From a checkpoint of a small model that answers yes/no questions on an image's attributes.
Training: adam_atan2 at rate 0.0014, 12100 steps, batches of 128.
Data: trained on analogue clock faces, 97500 training examples, 15.9 epochs.
Rows from block 5 of the image encoder of a small model that answers yes/no questions on an image's attributes, named by matrix and row number. Rows with one number belong to one channel. Each number is 500 + 50 x the weight over its row's rms, rounded and kept within 0 to 999. All counts start at 0. Numbers have three digits each. After the name is the row's rms in percent of the matrix's.
After each channel's rows are labels from the 100 images, of 14976, where the channel reaches its highest value: "responds to" is what is common among them. Only what is clearly more common there than usual is listed. The data: analogue clock faces.
# convs0: first 3x3 conv, stride 2 (encoder.blocks.5.convs.0.weight, 256x128x3x3, each kernel summed), inputs 0-127
# convs1: second 3x3 conv (encoder.blocks.5.convs.1.weight, 256x256x3x3, transposed, each kernel summed), outputs 0-85

convs0.167 088:487464551595517470506537492495575487474524514383410407500491389487498490429558540465524439478452482434398495434470523540425489510408544503498449478460505404513517464498560498478483438484509412465494402420430525519475501461460463441360410540575466431535484442449499491482460499472456485548456531436514479542452567506471441502475492479514534408505451412464442401454534484391455541486456
convs1.167 108:489485519453472482452467561432431517554593396588494485431541475434489472470522540460489527509470464481495444475499506566563517549516601481564535612467434450519468433533505477569520523507507549467526474512523464485463458447512462490465515546441409467475580599
responds to: minute hand past 8; minutes: 40 to 44

convs0.87 102:523515427503496527536540561525402423498445532518423449476438436485478522478464419474451562511527483472431445493522404415533438439516495532400521417488446503503494499465524432402488511445462467486393485476510431477438564426476392535523467544473515416413484471449571468514517569437457528480501444517463555453532419479444464420474479415531462388446462475439474465486373544510450523519445
convs1.87 096:510536468520517497532457510569557563519519415547549501451512414454542497492519542499513532556569500411521536512517532457523423468507465513447530439522481547510418449421515469516605461519538438518465469511554511477462533436474550592531544546495568524517449545
responds to: four ticks; minute hand past 10; minutes: 50 to 54; minute hand past 4

convs0.62 116:458533458480542478542454476414501496471491516489471499527443393475414505448443436471510524517573499438460516563494534433494534454487531436494491452463453423421480519487583420389480447545522566455502400423444408487392479441445498441447454453525545472488543458530504462493391508411508568550551483578502471506474471488512433454463416420548353442478476441499490460528411489485436462549520
convs1.62 097:503507566439628545506499547515529519532491537529458448478596564432532435418505474543508432493570578556513473449447434511552504589499475454517482390532458561443482526559550450510458482560504558481506402475518486469484555449429495543561567529545509471419487545
responds to: minute hand past 4; minutes: 20 to 24; hour 2

convs0.100 091:525393436512398437434527443516497346426515566411516495544543483452544472595456499503491522526549508527509379448591510430468444502466484546487467456581507492539471505483452566469500466564497470471434559455508511457493637535572479493467400486440502420498512421495491455470500426429502499499518475393459528553544404470443507459443489515536511453454530543471523475424496531433451533493581
convs1.100 102:506555517523465528452509541507552422508558449592585560467510491458546403616452559562523512387577563521466448532575506440478457517483550422482465526471506519484574493549482503478555528483541424550474453561579537451434474513500522462430560552420517496540442429
responds to: minute hand past 4; minutes: 20 to 24; hour 12

convs0.77 115:531366493451434487477489517476463471445466438444559459526492541456515483452552551523498354558466482459494401356450495543483439475502440508536361510463487460512476412431533500473490425543486456482531535491398471492480485546459461480455440469486521497475562436387546521436501488517478378508479483393509527516552550484511467428469496501489495457477493517414494482485562389548481496382509
convs1.77 105:453538428525431517447577561590436446570554466545509418545558433535591462454509566506463524512423604567505500496508474558494526519496470463485511582516540403549539493535432538561504425476506543416522460504507528527466487565499570464494427525414462485492546449
responds to: four ticks; dark face

convs0.30 079:511481371526541371530538536511456431548510545504479520503454491565441514531481446425482525487407477510444435503447501452514440437522460535461497466501465521530457506472393493453461497552413512500393425540548486478472540483510477356534554480477578510443452477558463452447476541427491465510455516524471532512559393529543559412462490446368427421429574521509563486423482582517467531480471
convs1.30 086:407438467506539498546555517526552594357452428574523473476497452560489508572488516508500471509539561390473487482538504475448514433525473477450577426556467575507522446524422483492604471503499483492431500509482516493471452516453477621455557469455545549536460550
responds to: hour 10

convs0.126 105:442472447585480463556504466524496511377508549430407417566516493419502565552446526337489551499587495470469407517434564457482456557510486530539542477571574385493517519439578515471526493548495498467461484386423446452482575511500520528462404394524525472547567489508498446465503532416518503523569486478460522533510443506439461445488477474518489443461566522567412474490442557478478525459506
convs1.126 097:502486529525523521530425520480559538515532415530433496393449443521520502528516486538525449516667499469536459506496481512519436560529515443416524410469450529487502544545551427471536580547548459545493410499588480518427507450455504571518523563577489376361515557
responds to: minute hand past 11; minutes: 55 to 59; hour 8

convs0.169 093:591436516475523445547475511453448367439481369440481563560497428484542499569367503501511452517511531459499374485388485463553442504452445503460462405486511525516435502465598528480499510551516588481434449448564433511575500550497564532554454473500486435441476458483437446489477523448454403466473462520406510530469470477493513486476459526466485422501584495449573490503423492471471514432556
convs1.169 111:495499420469520501532548556459594479472534522567571494523505461472508455543487570516502581413585550410552540568499587431571540497504387455501581378598489532433545539411483505506564468459546493512509486475550584496528526528545505536489518452524554456479456568
responds to: minute hand past 11; minutes: 55 to 59; minute hand past 10; minutes: 50 to 54

convs0.65 086:557494544501465584535483506549520425549512410511464422593544453469530443465413525447481500482440574429538347481427526497458410439437460491472536448531562506490499507537439475437501483481483507548585442442510451504547499479469473508485463541466456421471496539517397561426469429491423444430433401504402469480538476510472473569435546503502504477538500390437439445444462524432514498404492
convs1.65 100:505555490460466455492471615421476521498464443486516538462585421451526491486466448427452481403464483543530526518525496445541569528532490415495499462550490517426433464471497423515485526397469490474460512505529517518470474444540492535448509565482538432503485640
responds to: hour 12; minute hand past 1; minutes: 5 to 9; hour 10

convs0.225 103:544519477540504416502485486457453598580476561462466440522467403497447538451516440495529586495505494519524516527508460454444447492477495518355507596518434501426494508467474440468510483548516508468542534448491518466452491496521422500554438541457571488471493492512549547558423469384473545447488478455513503455553403509556480375475457412549448401382430456474497464455483521397445394578489
convs1.225 097:480543451511492572538443503523474586539495374532535539497534501483536496494430526540444461536452426427433506494536504539494564417480547492440583512473475599545470426563446463542590462556469473425499546454521452496506523427516495550483486468479505447521480492
responds to: minute hand past 8; minutes: 40 to 44; hour 5; hour 6

convs0.44 089:501550454440474450492552529520489398484472453479448468486545443476460493470421545435428544547436496509541480504545384583402457501495557550492556492429430488525385513504412545523394456520428439560545462505466434404527498445459437453441483386432478454513491553524447483500406447555498537491478412566468493456542539469415522505472535491403489466552478471410535487457485575457546448539515
convs1.44 093:565432617408617584472552571509633536529590492537447491558521528552463505505528557485395499444481414465475458477464493471529564549538547517514485489479519498458531444555466481545505556465543483534582533569513526440553468521462481525466575506478509399528549516
responds to: hour 12

convs0.35 099:501497444540463530460454506536456409654527506470442539551459458466389403468559539428445467498456524434517484501495530517416581430348486447508462471521535497457479496466484431484499488550413521472537431527495559517512433525515495358413504530542598460487496489480461480513577440514452488524446476459487506599384518468525474500453485521511500437451500481438563530408430445544506477453544
convs1.35 096:469483538511544505499618502465492549498566505533523529518559461522507562500534563505494515428496541498509448470445403580545555597514594499548500446509508518536590565572410594451479524458551479498519409511536595467497490608536549552532559555452496523472534488
responds to: hour 9; minute hand past 8; minutes: 40 to 44

convs0.184 112:427469449495538551474508567478491419513526554440433469497418555486445541552539468411414513550485498544524479480470516537430530498599479501564468418475567428537503521461494540459560603516403479491457411545452509519500524455486532504427573415596488444371531582529498504451513590436565520604540469497542561566453451432475474490504529535527493523433557564571467547567468514520412502443474
convs1.184 101:508548531501517491517496500532541488514503523517415497461552396533446566532433490445543455529537533430539447541538484516535498543444470367501502385477476455548493530442479454434474566547470516477519413480532527546458607496373569571559548505549441412436492492
responds to: minute hand past 11; minutes: 55 to 59; hour 9

convs0.145 108:514447459525492486468448499474435520358478598464534454544453543485484524602497495530430521433628468455470377468523510450487441513610510494564541422563482457482548517541460529484514502568482424399404528525474461503432547563533530501511448354481507461453546477519519446461519538457524501574522468438465529453462436430483470446485437444599477500498560548602468515524510485550447554510516
convs1.145 114:548482565491519568542472499560512471538525473563492447417404486503569466493480554528561500480628564441457481434465465440413468450515459424436481450511439445530476552504546465541522477524537516479471451526563493488372490487421467546554507493539498461402461466
responds to: minute hand past 11; minutes: 55 to 59; hour 3

convs0.88 112:501497513549471482467405566483520432464466446493506514468436455418428403454474519512456457502489471389523491537531485490424555426481501439524517471384439505512456495546515551380441487522481469501422433549490417533465472444432490425462520396543419412494496510529486438448462495473397497494436468522478408488484480464531451470367531507484484495549425414444547500500545408539395552524466
convs1.88 103:536534535485569564529540607591544492551533539523486435518533561502458569368492526498508510444511550521549481485425471507538584621470502539592496491479605454555527603517492489600455501587524585535524477508526539514521522510433568540586534531516432470491514495
responds to: four ticks

convs0.70 102:495481479406429612410569490515517407510436487454449485429545481464451511465427527446426479488398489491555443409449492532434539492455392580525493487499506452519448477526424431512486475471484408524501431451517526430517454498502471474433404469402434403504498480411464492477542432548418477468499389457460524549580483458462468537441505530436504485539547593432515469459435485486526484471538
convs1.70 106:506512475500511467381486518417495534508582437546447474586535452443512540506558539502494537497422486530485415460489478526497651551494565503468527624477494548473474522520427498492500512502526472461526534597508493464513461450498498501398541563457518453513513498
responds to: minute hand past 12; minutes: 0 to 4; hour 4

convs0.150 106:477495385441457452514573432481411410507403525487496533495467526563543545508437490448405479562392453502451382405474392482527466474513411517554510460387458423556420449511462477475444407540399528501423558434436474456513481534527442499514523401411502464480517399487543426472465454545517517494455474496472511466550473489522499524495521498485435486494508523431525464437492521452518452459484
convs1.150 096:532548506529476475562631531561604469554542545559620459460541470502560512524447548524536491474517498544576568494513451509493523580495427458559403492494512516490648548478456553570522542521528460562490538556529628484574584594513602477583614563437544549528410479
responds to: minute hand past 12; minutes: 0 to 4

convs0.103 075:378419447560437488481503364464440461511556460484560587550531463464495470547529446472439500493472481428558443490452386495468502507491420479486437523504510445422492611573481470518542458563472488462465515431515509442468455525465454521499506495395486428451494459568529410521475511423450494431502460477516497425492571417490478462495461398489422414474438462475596565494507543443454472450570
convs1.103 130:542488556522460462526618471543536450567538485548523538395547511479514502468479480558545401447516436518541524459465447585528407562490560515484433560459487511501670476545507594509510496541521472468543463482531597505553500617474559398516544504488481483519538586
responds to: hour 12; hour 11

convs0.173 098:426448439529532458506507523465460436489482510480449536387470398481498473599568487409452525486492447466425468534442484534376511456488526505437497480521483525413407523440517588534543541443433498391479526554564613449501508435481519488509437506597604479476525566567473536476497512461472515645504526496512490571430469414527497434456448453461465520446506490462553530529491560592471467508510
convs1.173 087:519460503500572476436516528493448568570576463475478464521509413497472511444422578500444545576508520472492479564510395500561583523414522364417530402477427499497488518469476485449536528530475516485518430513432454483446528481453518541468447514552460377415512590
responds to: four ticks; minute hand past 2; minutes: 10 to 14

convs0.37 097:500480488584512461556463405395430434605431505453498428484452434527482505567521503437482504480491496437450414431464556551460465492438411506437509484492469513428429515465437479478541437504425482422525498504482581510503468576366501450507457546537575446424540425510500513438434532501493452549523558401512450573515493477584498515504464439518527425389557484474474461444461555503470425447557
convs1.37 095:431595492484538514436495527504509537502596430443523576452560397516585472555490481515470488455527492459521484529562486551546586519538550405488472446474473536494462504534374443580511560533528506502479522535516512443498551463560537525564487605589569440523468473
responds to: minute hand past 8; minutes: 40 to 44; hour 10

convs0.252 111:572389463554419503398476438526331443531497485516532537468569488524475425502573461557410421511557561475502477421530513507473559467506456500481395501520504504447439453465423473609442451508404422526461575515463537521461470555501442497437510485505501485511545458417482456546521449507534429486581497447506475571527522466545512454517484490487457460438452491412593524455565455516518469427574
convs1.252 117:476527554471471540468704499531475504530601532496538538461565505490534464576454513499469452451429470506497499479531437508583488496503472420461482485505466399502709567584439645501509475523555516427490428529550588474530495711539586497514532524504506583530526480
responds to: minute hand past 3; minutes: 15 to 19; dark face; minute hand past 4

convs0.79 102:501461518409462605493540521569467352556447481461496481463527459554428544453387523464513462463487501548519410454448462544374448427533461498584510414518491438468501513482504514507555548429493523607518372509519450499528408446508535460409540499464503435483483572503478470466522511546527445521542470465410499512526461498430444546537549502519525504482476515532527554497440498539537471335540
convs1.79 098:537470420469522451476567562458577490564423452483558487562533431513558526509503512453402484505448404455553508471511574433473645470522428424453465404474468517483533411451436533474501494465470513442493468611485588503493503573620385475557533530536559388463443525
responds to: minute hand past 12; minute hand past 1; minutes: 0 to 4; minutes: 5 to 9

convs0.222 086:514479412502442522516520525596407453489477462488422447577492428474472480543432478459393518542522493471482418471475488451418454421473463537466598525528466448460412444425496451511435508507404486532486479445453431498535520519538542417509488434420623439546451487490495466472534463574538442472551478484396515456416443515521499528539512466483514401505471481392537421403510525531555529567434
convs1.222 099:519440514500537546606597490565558551512492534542551474448525460528563515478480510518530472503570518507482529493491499436492478475493487431450488528537445558464622546533473600461570490483556425542467486545506616575507523615571558540624558546529552525535422479
responds to: hour 9

convs0.47 096:568469507495448463439535436461377516448552496452531503433589430537503541537483419442466507516422529490521481526494475428469473436498454519414536518503470456462467491510434431564519409460487533478478648445558498422502536516548409487529380511401455497496537443550408534481544486474483476465466481506425474547536390478526444435477421493534476427472510483415518429455457561445451417504563
convs1.47 085:431492454573491482375499498451531535521503409549576515521466495531580494484537602572454461493542551472480417517529504482525555466519565440386485501526418501444522494592375478485572473531530483508455513541451553503494411496519450477458468491422439473499501487
responds to: hour 10; hour 11; minute hand past 7; minutes: 35 to 39

convs0.115 101:490541530452400492506467444424520454504442491420424470507568461534488531496375527357491518538442548447489428478377502521465478557504472545471559429469481375495513467527483484519568406479522565515494468347455487461531498482512441438388442515504455480524470507495456494519485525509454466456509436564431440493588492519482490560541448539543463506504561441485531494547388519439487431420525
convs1.115 103:468501516495503489509464636478531492547600494520538502516539504458489499512506522527477532462554511497603488537569579472618577610476489464546535486479474538442496460474457418491572565560531549569524550552502607516597558454521460473538500487617463444476560587
responds to: hour 4; hour 5

convs0.229 104:406521392462493494503515527497434437475450413526505522424469496562515487535483517484437540569438392555536472496549438468467450427411555462446555484550434572485407511523498520485509485471474507427459516484567539456517519553527534457546502505417536457571412471531503540560486413449507483514424497524481541406475374363501443537481463428497472575534414464399522479470452541503520538547412
convs1.229 101:466513370481541516545496548536503549573486486472579546518535442538528503489429500483475510561538505457573557577530534474514590539447420475482500453447512518464498550403410507550598556539523534592516460428484570446445491490589566533501478471551500441485532545
responds to: hour 4; minute hand past 12; minutes: 0 to 4

convs0.128 087:445392499549495417570597472451524475504485534353543447488418486459518530537553459527535438550426438444437425432450518557462421556529443536497450489447418492572486522477551494472479495521524517420496486554443563443465564492436534494487469486541504525460590506453560506463454553445477437550398589383560527484475550484525533410446445461471509463471558550442468479516524532512404458499551
convs1.128 099:555449528471484489416414529423467486498492344486491454510466434495510471525554500494547532524521501528510390426486445512506548432565589465446550502512460489531449495510553441465419494492475423367533456594581372431489517430500494538494516601519501405442505546
responds to: hour 7

convs0.11 080:502545531520529544450386508499494513529468442509450465549517453418476412489411481417543487505463530349542466558421548500495514388494510443408579530604527497459501539493535431463501536437443449491486482485499525477465558452374513442513422489486386513494472475529483467426471466513486507499521542448413429566468507522528400421456491412494526439464466490381478537467480502426455489435519
convs1.11 103:393462439543574542407473546420549566468509461471542456528532423520557458528539482560461455503493596507508418553551437591489517518474539515505489469533475558430463448551371489512514486404510472497427478521507514407475422481557639597474514479450539442440511402
responds to: four ticks; hour 1; minute hand past 7; minutes: 35 to 39

convs0.212 105:462540474509531450484385476399446415535449484464502414561439414463474432473526444479496481448592608428459499513435564438447519439552510472420455494535516493440428477463564451405521564485443457425499409499465488479443447491386519492416527467554480491439603537474462484485442521424495493562598495460547492557476499469515481452449465463462426449429517445430466539534513456536481444514531
convs1.212 090:527533476446613622410529536407487509486500497501490582463551498464553394540390508525483450403535549489511458520525518508632530561504489448501541458542499571480496465535495514439464459462481511491531412503552525414504420513454553524437554560569529500408496544
responds to: hour 7; minute hand past 11; minutes: 55 to 59

convs0.49 079:496521498415505518509535490554502450561485516443554453420517466426485528433529497524505429525411381503569485429441544458444468558347433505481467476502510501477498451498476498491400472381613513513586501463412489498482528515493541477501501540474592488547514503425522580459449380393432483472428544466511478493523465557566611535440503453490474500488493492472417525439503445426492459425486
convs1.49 101:479500458495435431492521578508518530492493416511572540439522473504573519523480477509470442382538479481492515484539574498462562445510581503449529482543463487492506467551433506518596568441477445471458485566431499512446338502559508537398555515426504441530452565
responds to: hour 11; minute hand past 12; minutes: 0 to 4; minute hand past 1

convs0.15 099:521492479481464540487511564604499499518477448513435471594444513392537413460395496482465484506499506429544536477476475483445495506399505526518490517560526496494443448400484476517437516533514513537438493482493382527512526552586512399510548483452593455531405488417427493463566437477461437411470433457391555499367480479494531441427475532448524402487471520444487493388504466484473543528451
convs1.15 083:486430441495519533549567521469539491506536466467557516497527501485476468515516540486456531428524559471472484512528473454542518523579516447476501522608475627508529529503459519492581507469545486497474457568523525446538532547500512534523545528468592456517501473
responds to: hour 9; minute hand past 7; minutes: 35 to 39

convs0.183 085:426503519606481471509475439507454501502426459444499418525472489376508442457543408497509490507558472449468511478434552442431410521451484467482448540512519465452491493454506529432487502476485469421468489520414450509426516547469516460499555514519514458502545523433489523517433524378445435432558496374500449482488467498555516406454394475509440387438414408391431466466480501499416482564466
convs1.183 108:565449529540440450442503507496458474520560429511537521410510470467571508431425533515521443468517448502502504481552428605520425546516554499424467491482451520511564422614526494512448503523512515414544448498542424532544479484460567412422536591489479471496557556
responds to: minute hand past 8; minutes: 40 to 44

convs0.1 104:598436519430495535424413536529459429462473485507475558562495473481571417505364507560480382525609609427549436529506525494494559493479484492509387497498552479497481424452524484500426474490460494501483492438484359537482550512484482478449477465465490444456443418483417454478491449511433462454491455450437489577473540463449488469461479541486435435494497462472590517509512436436486529379548
convs1.1 105:468486482467519479494683535542513521428483469519520521527514473508513420529513546521538558341503603433520499477544490440512497452459408474399495443524522433495659546489493620525567468462584492461434493465526579415445379624517510547465516482435529439509454540
responds to: minute hand past 4; minutes: 20 to 24

convs0.132 086:535509445507481573540509418529475424451545527536524607489469517489443479457466465548472564483446442581524551540514466461488488469415553526510479578538493540446493524511430438417470463540545502427461523451543479522451514490531406500550514496420506458540528431639490488566506496383497587403424517549475523457493400553510453395411457464513416415495455451460591500409489559477522462526541
convs1.132 089:439495452550527435469607450513514518508435418554551504495550516449477574544496500578482384495472550451514540528518466495566467539511525451441457475521509489513677471474420581404596477499476494567489408502546596495478458595528513506434567489481486440433478561
responds to: hour 11

convs0.228 101:593405477545485585488546504472493483521527552512455476562387433460470515404479467564428490417545455501489464549506423511456449583512540528503416454485508482491526446472504510490437559495524469454438557422432399583487530446481448474455489492437450434455489424487451505433494528431511529487418432474365546498511428515462503403406468476640466444503533522492501497467482516411454503462449
convs1.228 105:554601655456536465511458565491506496655538503579447497442498456343487467526462545521567485450490616478480449500507464507519520539513483444501520431564560447474424536528484429580559497486538570510539475569586491471458497449401555507422570535502469467461528523
responds to: minute hand past 4; minutes: 20 to 24; minute hand past 10; minutes: 50 to 54

convs0.213 111:595465443509482526482482487432431404466447566509454521514499487500496453534455440605420538521585501414468539511628498478465500559576631547477477432497457548516418531428491451551404519520523429524482478439497470522446538473437500488465467473490476394471484378506473441512437575526536561516485456476568459499495559428467520329484470446574478444482522529513537510467475492449476510532467
convs1.213 098:565498566494512507501514514612552533476642520577489474438471465502543450485528597523499594493527570524542493459565540522459495524453485488511482455454451492511476493510501502581541480487611487500538520491524507424475524498401435458526520556455428558549482593
responds to: minute hand past 4; minutes: 20 to 24; minute hand past 10; minutes: 50 to 54

convs0.36 093:345486370561427457449483508521475462465579471439498528593617475496553460562478458487493476522551547460500432460522514495479447523475526524434427477542475492515371526459600493476523495529452504493540515556491474414490539557498557571427572393447563414556499476497453448520476469424516447461563524458512506449492518441511524407456494464472494419470530564444528589429484521499427556499536
convs1.36 105:461477474416466478427555596507487451469560455614465558471523516500473435549517511467476561500491500513519476441590466498507524539479473414513479458496392505490590465518501518497546523500546483465388446465522527423509512552409546531485497552446443468461426543
responds to: hour 12; minute hand past 6; minutes: 30 to 34; hour 9

convs0.152 097:453539565402458559510566505475519490472513564452549536463407464442384547453455525536463474445372449505509589532500476496439484490437504537498516498466388510523423459488507506400492418474496549501454411497426497486562432405485483347517505463445380575429500546523475472534426453504432533523439469475530470432513432484505506548424502415468496467549552518497513462512517538419489485548483
convs1.152 128:507604532413570449432455563441513517575603503576484492503553500465524451491434536573460528533496550566459428465510487489569562563441489467521541533474533473459473512510447464554537494476600509517472540516498457408474481439463507556477543559507514510550520452
responds to: minute hand past 12; minutes: 0 to 4

convs0.166 097:458445492520444480446432500481468536478476468398491422466521445443454442520490465422484378472559469451480422456419545467449438509534489458491480524522471437424480433501509488460546460540502457453526483458378501439475500560425526524444433421516540456560585483434575492410437527526518415516636510351500538482473498487527491452539502414464494422512451417446423490521475446473531546472506
convs1.166 079:542445501474477460552535472486505503543583378548511479441498431499502486475547520527517406434485495515460474496505536542537419534487578513430440477505427514546570413495510457463530517603467472401523398504500552570547511521488521411560500640530520384393540568
responds to: four ticks; minute hand past 11; minutes: 55 to 59; hour 11

convs0.177 080:520482400481405487486473537423472488501432508438404577481516395463551464525452451354437487577473486410506469548514409500397544526516527490486518440466495489469439524499399469548503539461452488457445515431505453492448527430423447471402504474470454397495493500477458533513419546496497452547523381549506443451407486434433518422519497530478465516531490481536602525472419490484490476430520
convs1.177 105:557438573504475495540564508559501478469581558569457456441491549485422482423486512541452566523545484475631549513510497485503466506466418426546521484480421526460584469490515515477510498531591498475556438519479594495598573564399497477624491528534499455508508609
responds to: minute hand past 11; minutes: 55 to 59

convs0.39 104:441542392501536479457407458448518524517586566470505507600581456480452465484504440352526482471488576449530431425409546522487473555448458540534497524506455412481451459495598429555496464584500486459568472496442543473471442527458561375367487477535565473514461507428484519443469446507517479580510561467563507482524584512546541441489522387460502462501471470470469490458487438508463469476485
convs1.39 090:618327582482562481539544462440486577481508492467457439422432522422497537443551459507529446490574534533472485457456426562486477541533544495472458476522454542527535488478530558463445615532485492479522451530507516503469486509439485460514487539502512518448460628
responds to: minute hand past 8; minutes: 40 to 44; hour 10

convs0.223 093:615460577507497439495442535498484494492549441419440543507578453476592500484374515521558503570472567464428447558523523453484481491479521452414445429519501468514501534511567453476430488531519647527487557452544429501534588458477499492490486514459427515516459499556395406527513512472435436399487462516443464525514490501435476394456429507512498423473552477495570493532448516411423553431552
convs1.223 103:437450489565521421436654555553575576421410435495561512570481475517519536541540562545474494447444533416486510530508501507544552441425415436494518406499479424420591497456417597488605441402481500439446489411477578515507407611578458518457484451437381511477487615
responds to: hour 10

convs0.237 108:342563444443480479441505535547495468481401447491453462397516439485450454420416504470451452476402401488497541451497491491461468421576463496488515472403499420473413476480499471457429461530457495565492447523423472379494414457482512446490466413509412500468443513478457430465500490465481494490438498552541491465586468506521498448438480460431486526457487551413429454486447472465468465534408
convs1.237 103:507528520444564510458418591540557499585539484561482467551541457466484534503458521481506549437521473504514526524575493558509611554488458551570495456492556462504382458467424380513515520505642531526497529511455410484469517377457601565529487563428512516554463451
responds to: minute hand past 12; minutes: 0 to 4

convs0.114 103:455443488487430509480542458531422377631498545482531476466465543552473558532578453473448491453441530517506433445463443494534491420543401488471396430492499458541576521490410455470539479521397477557552532559552609523485458514598348530521536547543537496377503482480469487514588533451495491526494538470532550577566473516544487544519514510479475513488515512467528573450531556555448464438547
convs1.114 088:403539451549411526478552548476542418520599476579512472544547461553536464573515450411447453516542558429546506496524492547616502500540550476551511484510485557497580452526441515482445515568473508495545447519609562494580490568507561506536594403513491514527585536
responds to: minute hand past 12; minutes: 0 to 4

convs0.170 136:450436487460431498549518552523496463429461575432451464547457458495477506589465482443437533451550505535458422466529466466472426557641486508493483423495539437460492548455518476491538577464470532531383430495447433499523484417435534527449496394513487503392500539503482412476500589481567487499572433494463518512482489475447491455545485498508476426475577611652474555571422557468482523507476
convs1.170 107:550497558495468449528466491556552479570550488580455440395437397519580525475473530572536530587556510476515492497543474433490458474494399412479493466449455455536419491507548411506530478532536493439502505503524501497456491478429478533549514592645480414460520539
responds to: minute hand past 11; minutes: 55 to 59; ticks

convs0.28 104:517456473553501493453434504450426453497423431487482530446392445425428419424469488484443442465521465390457491482500513455441568404434483439501428503477485546427483484525501486418413507507449418469448430540490442547475491515428560456532501492537494407458529459441477403437489415509431482505501499432483385518457497455544444426430459481510478457451412414446529510455472441564464505440466
convs1.28 104:520532545495476516454616505524480457616538472531532512479527490500533413419440538537549516425526518486549478543499484598560497574484456492495401477486496510477632516475496550570470460549588578530517401457530586467580495596513617425512482494473514459479532510
responds to: minute hand past 4; minutes: 20 to 24; four ticks; hour 2

convs0.86 109:607547601471515521514569491449360480546507498499506491559387488459457518464471455603471442448545462539481558513512421469493487445478478499431520597460447499505510382458483377430479439515461458519546488543452436577463443453555390477586568529471513475414479422439442510483517421496476474476479477493516487494451499507580523543467530457534428462494481422490497467491526443584511461569419
convs1.86 092:507532467452506568520520496573514561510387457545479445448528474461496503516436462519521381522501516435514563453481434488485492460525515474440517545510556484440530464513490584537541442456518460494457509483533526473391456515504505543520536516398543442564450543
responds to: hour 12

convs0.118 100:523499490524441514433475454474444436568505463460452392518512470455477443459589555524473420515474511481510504456469536583425530462402515514494450497572542411452483476408523441487536480508447445433555427449511527527436448517523424494387459551509471463536502429340539530501586495522455447494498457446513552560478552421437420447483508461502519475409471499388464467454509381497470452450503
convs1.118 099:451485469478562505411555520479506548504548383470494510566503477518496462494512492498461529454414555405422416495558485563541567530530596510509550539539519547538531510522410567469498543393529517461553465505490514474436459555542532526459460470424473482497566488
responds to: four ticks; minute hand past 8; minutes: 40 to 44

convs0.153 102:504489424425467532485579473514448413485485434507463471535509464493432517403437487473433420515409507531565411423515397513505480452492413527498467464509462408534455468461469443419453419498469478596490448472467432447502431519467371537451462442427460429456529475466487446460449478548496463428468468557459558454574520446469417511458560489416433491499502525401501527434461492441511447435515
convs1.153 088:606500574462551509449512544507647410579540494562499456556450494472472451481573547479488497436527472509448493538509498474527566649563569521524451485520552565503537429537499459510531579480543527602538548557499480456571475507408485522492594614491498431550549529
responds to: hour 12

convs0.255 110:514566401529434456489475549500435379518472482507436519475520499550568420543399475466409580601490499455530519532582453525454515501524622501438581461427468530516381518477392477547418565511458489549414520453572522493512570503448449485440537466439456440496482508500494503567466496516559540502487382583521454450527524441491525428521541489488520540513434473480555551509474519427557503576490
convs1.255 104:533432511524559564581527552588593604450515523554484493502497493547503595529537558497452579501494451436519532487551476470506543498494405432515500360455437546501525468451521475492551487547583516517499495514470541521578558526443481544587529511543497462479481583
responds to: hour 9

convs0.161 087:415572507484415497434493438491587450510556587345490466433511528433421523508517552450519534567410466464502548455478529502455487613440463569530533456451401389532552485537399542493571434523580500480468411485432509475487545515598400509418499467433489534560474513505474509523526491452417520460408513524505418497503446508540514500449475429539477515520548445539463525498506481496450484545489
convs1.161 110:473466513498524548469439651423506513477584451552514494498564465467503540525538470530508491551491558527492439475485518547569522571538533427543556452541424598403483508529505401451482533518534563532488463528602501526496473402500496521456566506575474468424573505
responds to: hour 4; hour 5

convs0.119 084:493500522528513416538545429532421419462509431412503421500556465518494493453457515464481490483512585442446346451411519510463424472517371542410526425519565457482480424460474503518517426454407450514487439416447467531481488483495403541485467511548422513519522532474407514453463532479504446438528543500424417552532430470472439474510442497470520531434480418491446432592486535472542460449461
convs1.119 085:495508450559548538493502559534563596546519449490547519483564429537532503545430508528482506488515501344565572519539546444559542520448459403514450456436513546462510446418448497531594548540547513497470539466531543508435514506537493531499504452533493357551456521
responds to: minute hand past 4; minutes: 20 to 24

convs0.136 096:482475361526427433423483527475484429415437489424503518518547402471589470508489490452456461557547530449484424453530562574465416564524563558455486456483485434514378482463563510490461515524543475471557490469479419454495555554508555572409420428510552414533521503464518517511461557468491440491522489441468502471537541437486534383450508466516542372506496505435522490439482473506403587480485
convs1.136 098:519382465455505549566580574535486483470568447537519476441461476518481492481545585517487542444607548490545526556461524471422509448504464423519552431548378459469506544483507541562556551507530423441434505479506602535454527551484475547530493556529502424515425584
responds to: hour 9; hour 12